From a checkpoint of a small image classifier.
Training: adamw at rate 0.0014, 35800 steps.
Rows from block 3 of a small image classifier, named by matrix and row number. Each number is 500 + 40 x the weight over its row's rms, rounded and kept within 0 to 999. All counts start at 0. Numbers have three digits each. After the name is the row's rms in percent of the matrix's.
After each channel's rows are labels from the 100 images, of 14976, where the channel reaches its highest value: "patch colour" is the nearest of a few named colours to the mean colour under the peak; "top examples" is what is common among them. Only what is clearly more common there than usual is listed. The data: coloured fractals of 300 iterated function systems on busy backdrops.
# conv: 3x3 conv (model.blocks.3.conv.weight, 192x192x3x3, each kernel summed), inputs 0-191

conv.82 095:490503503500491522519443478438429524500517477477467469529537439467486514486412498466460468480563525423533458486427471424430476405458458445462552500541448501462528447505428558407556495494549521492513401488423503479447508453568412459477429550502520446459509516420465514480484537561554507489497505537528542477486489442385505534443444516453476431455516459519563533447521451398564506466509484492474497506537434445485567539532480528531490492497452486504555480503506489485489502482521479448472539502424492505476484557477494515504494477520508455537513475476514523472530489513538493529
patch colour: brown
top examples: orange; pink

conv.115 152:520496494487495471489497470495537471448528481483492495460496508480491481476505474461488509426479463499470494477509508552520454480389491505502506461502515462476434562495495486473454331457504493484507511454510369480489493537466306417501391493492454495427470492487491482511504462467421500509489499466482501478484467474500479473420423471355504536534525471471422478515482458504493490467479502471501521467510521510492469509471493417481495518475506523348488498497499515503489463471476525522483489485463482492489493498504466478514473544476463423467493507476461483467492477465489433474
patch colour: brown
top examples: yellow; sparse

conv.10 080:493525443525534566446522521507509506532492471471531428526512465479418474424510468484457412494497486479522480483497443487513439537539599491532523423545478440502542483469453503514416491598514559495500467511537533482477486522478492566481512532496535411447460535432474460454508455491484603487456471548552495516500495515425506535538551534494470493567580533514558414510517415419498509489511518552537546514401496529507498602502510499477517491462534503493538504474462470508534452472532532463514553491522446443544569496475463489461485516541543470420486465471529451478503506447551473463
patch colour: black
top examples: pink

conv.74 079:522445494538550511502529565518522500495522511539551485491563599448447552562548537540523532489523592490487581519550481446500532485556527550510532578484451535506526483406475502564571539494484507465475446538486516507510500502548559476487556556473513559499450587534553521548565466562571514565511533492450521500496510492490501504523550520460496424551518587496566496536535478494459548478578492500551493530499519475495493551539483533530504491525506547549533519489515456468591520532584438479539478535521505577478433466483519541556420477502526523566543478550546502498489501559504539550
patch colour: brown
top examples: white; dense; black

conv.161 083:477607458519479497540503577512501501557498537533476503491538516484586545505556495524562531558560586529528516512434487480545567515526568502531552510512491555548467469513516534506534559480486526491456463554465476479516550488522475509524519479551501489534507503574536569487567515565580587484487530574535506467452503452547546531519542521545556522545506557518584505492480558507521547550555519515473509520457472519506512552483509526449528510543584519532547515510526504494583473478354440486475508481520457524494542524472504527501541503485553521557462596540558508540506555508542559536
patch colour: brown
top examples: yellow; grey

conv.186 074:492452476471536535553603487391452489450513494543440476441509450496473515508552522520525477434484507538378479501486507518390547529457470495496554578476506564493505484512430552491467473431576529578481466530481534532499439488443423513557508457519524491499480499517524524539458482500528504491506484544481540489523469469514512540497569450455472502480594569502484486504511459560522580454497524513418494451515470466481507548510433463512536530483433511467511483515479535487563474510529483469520381463522534523479513540498554474461537501486510459465398490524501520482528533509401472526
patch colour: black
top examples: orange

conv.26 137:499537520519527555521515538518548535530584539555526439545539495485515560566564541534560516523543560508560543526508507527515535542544529521499557558521520527529514481519530512544545573549549529523525512544535536545510526522562515501532521576522540540496534534489550529557536552526547557522533539538527548511534530541542540552528483538528541542541512555544556484523544490546521549538562519538528515538502506519529568558573531545543558519564544511548561498544552515531556543553534503490524548539525550557552522538519525547477518449553515539589532506566531550508577561567556554539
patch colour: black
top examples: white

conv.61 195:498530526526504551543515551520537538527587541564528477539548511504497557572572530528541521509547561505544534540522501527502515535547504512503572553528528536543511476512524530519541558536573515523510497544502535523500522520565500514539527572536554549515543545511547556547546554521533549508528536532511547500535542526546553547513496543526535540530504578539555490516529502543517565530563525528534507537497508549550556562556521532554541504549554508572554506545553526515557553561537512509498551550533542576559534558521561551484509446553541524567533501550531550523573539552573532560
patch colour: black
top examples: pink; white

conv.27 090:463456467543507543528471492412456567560538530503533394550476494556409496532519515536480483510529540481526517509507505552463549570493509547561546535494479526546542487518484519521491586545553544475496475561564545488487426512518497485558495522518567509518546522408486532492532539524592583561517529534564549508509516492447552530498485542463536492496531544551550463498562407464471511535510538549535504550554455529534544527545535516520509495527511423614573488521508513487538519535527442411577502489549532521544536474481528507515521547541503551543512519505519524493533470519520547468
patch colour: brown; black
top examples: white

conv.91 141:473534491534510548536526513515494541516553566536514525525518548501540540565566552520512525505556552524551538540496493528497564547548521510512572561515539543516544479522565548518529591560543525543482500533509524519532540507541506514527514578547537544559536521580550553529517554536558543524533520538503543501530547519492553559513483526533573548493497565536565496549542489516524556524562542507496535530527489541538577532575505553533547506564549509575547524537532521523563541554521525472517538539537540567549525551526543549484530430546509528578528540534528545529562521545556539553
patch colour: brown
top examples: grey

conv.187 087:434510554474553554557470486510497511595451540529462463496553478533519555531518566509500517496496490497558489502434565560431495468515446449494558516517468433461523444594517503504520510464518516571559516528516467466509530403515541469544495570482500546535479474493533481554505524532569475543574569532495469517535514479442489535526489465502537463500475515542561505541535437433523518525563511479525550490489509467480495558585488507578530488529432496513555493518535474565570588514531578459533521528513528502509439544500530559465541511520435504580554555541537519495537525561557531531
patch colour: grey
top examples: blue

conv.89 156:482536535526489539531512524512528540517585531533513354534551314507487547542555517521534547471533538512542525539506488531477518494537480492494557531515517527518512436516431529502531537513562526518503501529475511509509509531548448460533524557524543553468545525339535537534524560493529535489536523524505544494528549518515543539494463530522527545509503559540531443460484487534505555528555501531518508513467502544532555544548495524549525491539546471557558511552536505507553546544526495521489527532516547552558523547519544530458495513549515542557529437525512552510572551531548509542
patch colour: black
top examples: white; pink

conv.60 084:411529508559513511557523559477458457497520545558453492490507398499517502587534535501535506536524559455506597544431496495546515490598484527484555502491397513577527421458477539514492583547533536525444508550491521501531499532518457534561522515478497492463533514424574547494481532530562540479505550514496484463456512495505540533456531493478557461502510521498550462480549473500506530515513532508506526505491502428511488519500524448544495460545445434507499487557544489487568539543505427515540525460524480578538476524488584565438445480557526506557463438566568552521478516536536506548
patch colour: black
top examples: dense; grey

conv.15 085:515451478496498465475462478458502509456510452445545539476477424520409462503529505524509508413519440504477464416416483460512516510472500576566508547468508474495548469444445473506504528487492460477459452469448528456534483460493523486465485479439485440454490380427469434486468458514581478431497523510553403489443495487479443449495432526506442458503483461446549528521502458475478546470562484523503530491503478522476457535515496513461465489487477454515471497527488495411473485436473540419449541488500507493433418521444415473533460513394468513525490484517472434483521497513547490428
patch colour: brown
top examples: pink

conv.151 086:558441492537590468486479524524493492510523549531518438549518464546505529507552552512437498526535474493538507538560509521503561555533518512547515502507538545499540523491471507548527615559515594505464514558525471506542485507502531500517475467484563523532491545481510539469525480561535565526478560553478479544550531524486527550546524550506523449490526574551576449575545470485493535542517527531579446551457521534541516508511434530513500526476518453592561504532471477577573460461556497496554559537554522535530517489512473514509475438431501538479452378447471508566459471488518557534
patch colour: red
top examples: red

conv.33 082:479561458564523465460454471545461482464458512451576555568507514476467506479542578537480532546561492499532496531511472459570533469497481553563454544516551512542589492472497499521511589530448542436523537542482572524483485531558509461486514529466516497502536535506461530399556538549489517503504518519491494543476553438415541428494541581484497477490529483476605474519560536448468540514484486558527521514489511526521555412511533503441459553445515509548462434480518522463470507476447462520516485547572493536506498444515469466488478418493540583520547442500545484564444527498532526465
patch colour: pink
top examples: teal; green

conv.67 100:582508541517485479519515501551526521570514535471506484519506448439572551478554561510535528573598554487525464542495416483472558442481512520571530558542482530511512461515506508553530523519517530488553552535522477574501510528539488450540528505495538550404532536517501523534476543501553529463489539556536526493536549530508521570512507549549488478480555573473561484462554512512546556557462484525516529522415530507547563513509468554501507487477483542582506521494537537514549549502556433528580500544510497524547507502575484574619477561485454549467524454497508475589482504538512479516
patch colour: pink
top examples: white

conv.147 067:533516492542489489501506524494448539510513558510606526495481507434467437538544521512530499453518543409506508511453473380579561478525515519525550489480505528443441409462424424465474575417534504429454458518441577471472506525523482475547455432487465530501489535418525524506542505526551515525510453522525503498461537448454537476464448503463455493529508520514585551490506532487509528526521496545458628529491501554514519501517493514495483500532543531539509545503507461492502489462388445528477470511514503576559499508452494494547459454392499498497518498553507547495476535527505516553
patch colour: black
top examples: pink; orange

conv.145 131:485539537519504543517510521520529539522578545528513400545562418501496557537562528514550551487538545522553535554502486529495530511558509511491558547518508528514521447521484517520544564532561532528503497526512549543506516542564475496538509564523546542487547541402556520534536564516540544517537520523512554503538562543525556553511475545527530547512496556544539462487523485543502547537575524509524519522503512532547561545563524542555543515547551497555565499559543508535546538564540495513527541533530565568564520543524549543458497486565526550574535472536516571509579555542562517534
patch colour: brown; black
top examples: white

conv.169 080:463458489505479523511473487488498491506497521444550488482422367471460459535525522557499520420514475493527531506477442405579492457482511533566424564519543471573490483438364476510524510513403505499514472502470572476501475414502437455549518530454507496432583520376469494493490503511569515518512505523531472480439492479466476467478478545509507493497484501473581491522515462489481470472496544506482529522492418590554458541474486481497477520490559422502486510547537474438427519561505479445459562478533506461499500519465462547514438484542518502515481483497503479469490452481560490495
patch colour: brown; black
top examples: orange; pink

conv.20 183:485528518529510550540515553512535537530593541562524471535546505504496557574577535527534521514540569499546539544519505523491516535555503495506581550518525540535510467509517527519545567536573517520504496544499536526498523514558494514541530562541555548514535534510547553542543558522534552505532532534510544496532548525540556547514501533529534538530503584539565477520525497537513568533554524529531499537490503547545552569551513526551537507551551512581554507544547515521572555565542514503495547554535539574560532562514561547474513443549538524561529493540524547528570536546579532563
patch colour: black
top examples: pink

conv.120 124:467552518539546554541482538518511535534566524544520530527537497504529535544567532521524503528548565515529529513507528521489547537518488461501564563518540533536524472527533550530518566542533544510499477520528523529519597489564507495518505562527531530562514535550544535538544549530565542469523542545548563535531505509540534555502473549530552574517521554555588526522532472517523579569571517516518520524467505548525585560556508539525551508566550483526563477549545492536555514537534531474515562545540513555543502551490522513473546448522507542574507541558533547504590573535567544548
patch colour: pink
top examples: black

conv.56 067:549401532489461434557503512497520566518538528504496451517511461555531509525410492570504440531427504543478447533448421418496514451498537440470521460492506466526537406577496536484493513537558532472513488485462528406463480511451511432458526458465452437493456460458523411501510485488526539492524509441483514492493514478514509485511456432437496461486494456536523502557544496478450519481537520564481565568514540463459479538496491511537544561519448468436505408520493481431500471560429451497530511542455508492450465511573577464511508472505470534500512555541501536497478508539543579550
patch colour: black
top examples: pink

conv.31 094:497520515491496585516482500565519544529504507474527528535531392488528538585498570560526550406568575464501503545486499449495554510482486486521505532528399526491503407471439515550559535447445523412511583505467518434465516477511445438485544555526495508516509493512506559536491493546543507498510536518505501460554526450508508466557483518493475403518521521516568489515468479530517509559548480523561485562490490414544572531604430523516543459561498464558512511453503524492504515529516534526505456540521512522529523487535521507558532530486456520572526488519494486534544586553505570486
patch colour: pink; white
top examples: white; black

conv.184 147:530538510506539528533510525496501511502546518556535534535543595506500531593577573541539506515575544496539523529481508528507541566557507543522563595515528537519524518514570531510528573526537524531488499547516546535514533517534524501527511545517542531541511532596540539540533548549544539541524544551518532522540514529527551532520480537510544531504490573530582508544542493539500569519554537539556547526547502524543561546543527521547536499549545534572527513536532534532565526529553535499506543535551546556562531560521551537511488419508515510559516526570540540530546540570558541542
patch colour: brown
top examples: yellow; pink

conv.62 169:504517529522511536541514548507546545539586535560514442535549477505490543564562531540553531500549555513546519536514498526491516527548504506501570578525531523531508452514504525518528564538582529524507496535506543529500531529568477505542529561530534547498540543475556537546536558524532557515534528536525560501546540543536550552522485544534531554524509567548559471496520490530522559532562520546527508527505501555548559559561516536557538505551549510565566501550554513512561548560534507499500545538536548564560517568515552546477498462555529529575534501556524556521578539554573530553
patch colour: black
top examples: white

conv.121 064:517519433490562485504461524445446531539378469496555518514435543520506506441523522501446403511492451528560526502474470517448523526503486487484537501525473531449536531478475530510465500486460528438548503560538536517544503473488507494450471503475544527528480543596472487464513488510504492475422544492471483520566530503466488536578538510534464479567506503507622495562511486478528564527531532538515579498535428446534487543453497496464488554482502481493565546447422576497585480487431510463529524468581474480502555472458494519432531443484414515429510534459514477467480434466569471453
patch colour: brown
top examples: grey

conv.68 072:474457460498449502483542534495544467492433540559509478524515384511522479517503449556480528487478492509492484459444497523438540445445484446553449496496496602452478509505469546516485583433481461541511513551449491481543551544473477497483505434508483481545475470471534439510462535497533458375508393492525482500453526484508544539480563464519429476527441473496489460493502501508511463563495497542451372501447492462462504494453434470435483540498492447527474474504531527545443495528471548485496444484536483522377527490500533472430565556529456435468506534522550469533514493498471461455
patch colour: grey
top examples: red

conv.5 080:500499487466538469436488422505490501436513500489494483444523473488385464506508488543442489451537475478457442481421395474441504435501420516494501547577497484499539489447430562509474487487476553532460470548482555488497437487477553464428494522459504439491510503476458529493512492542573479470452521500527415521513482449465488456424443519443487493380495516480514508447438410472496484437463481466523541489521509573543515500504480482457457497468497496466421500499476441487488500475516503416457474487544499468508399486446450508573398533469496472458425478471506487501497509506500505479
patch colour: brown
top examples: white; teal

conv.38 080:445493440486520560473566512518434514445522536525532474501498497490467457480584482553529526522487538493471462446381544406497519448508523473509541525557524506574521524502443565507493531422525547506572467578426473554482567504558475531499509497475475539489463476471530437533460517509539467487472520485514544533525506510523498510442484497382437523505568508556548510480503562550516551511544562518507506500460536467466522521523481509514590519500522491453496472516539546551582535531475457505502440479549536514509487448554566461565509449538476529587528533557556514456517580510496529446
patch colour: black
top examples: yellow

conv.155 113:436545486505510527505517516465422525478512484494521426529495321514466470528532548515489490413498513469510522566413505463444508434540454492447510513525438523500514466469368486467523530455498539472476465551462562457515479490487457444540513506515527555446510516346510516533508501526490538475509507520528500488525542498435536526464459470498495472470521542520552410380440459493493505502504462536533493557505450450486500530485457479515512443488453407568504509496501443499517483539488481529442484494519514505537526440515548502519479542519532542486461415506506516480493543498494534496
patch colour: brown; black
top examples: white; pink

conv.146 096:447524506499532592558487553484503506504549533519512537581496460493524486533533505498510500443507555437480545522514554484503507496538515435523585494484461555520494409517516518538493555538549525533520554547602501515520571521548437539514532568539530492515507514507566522508514539489575532457527501540477509485569544505486558550534539496467486449471539530543590546531520462493531564513522555538514488540441530541552551511562511527532591471505501494503575526503542582487539584571504535517535472524532548585481517530528540554495483464558536521522561462542592553516528544502502466558
patch colour: pink
top examples: black; dense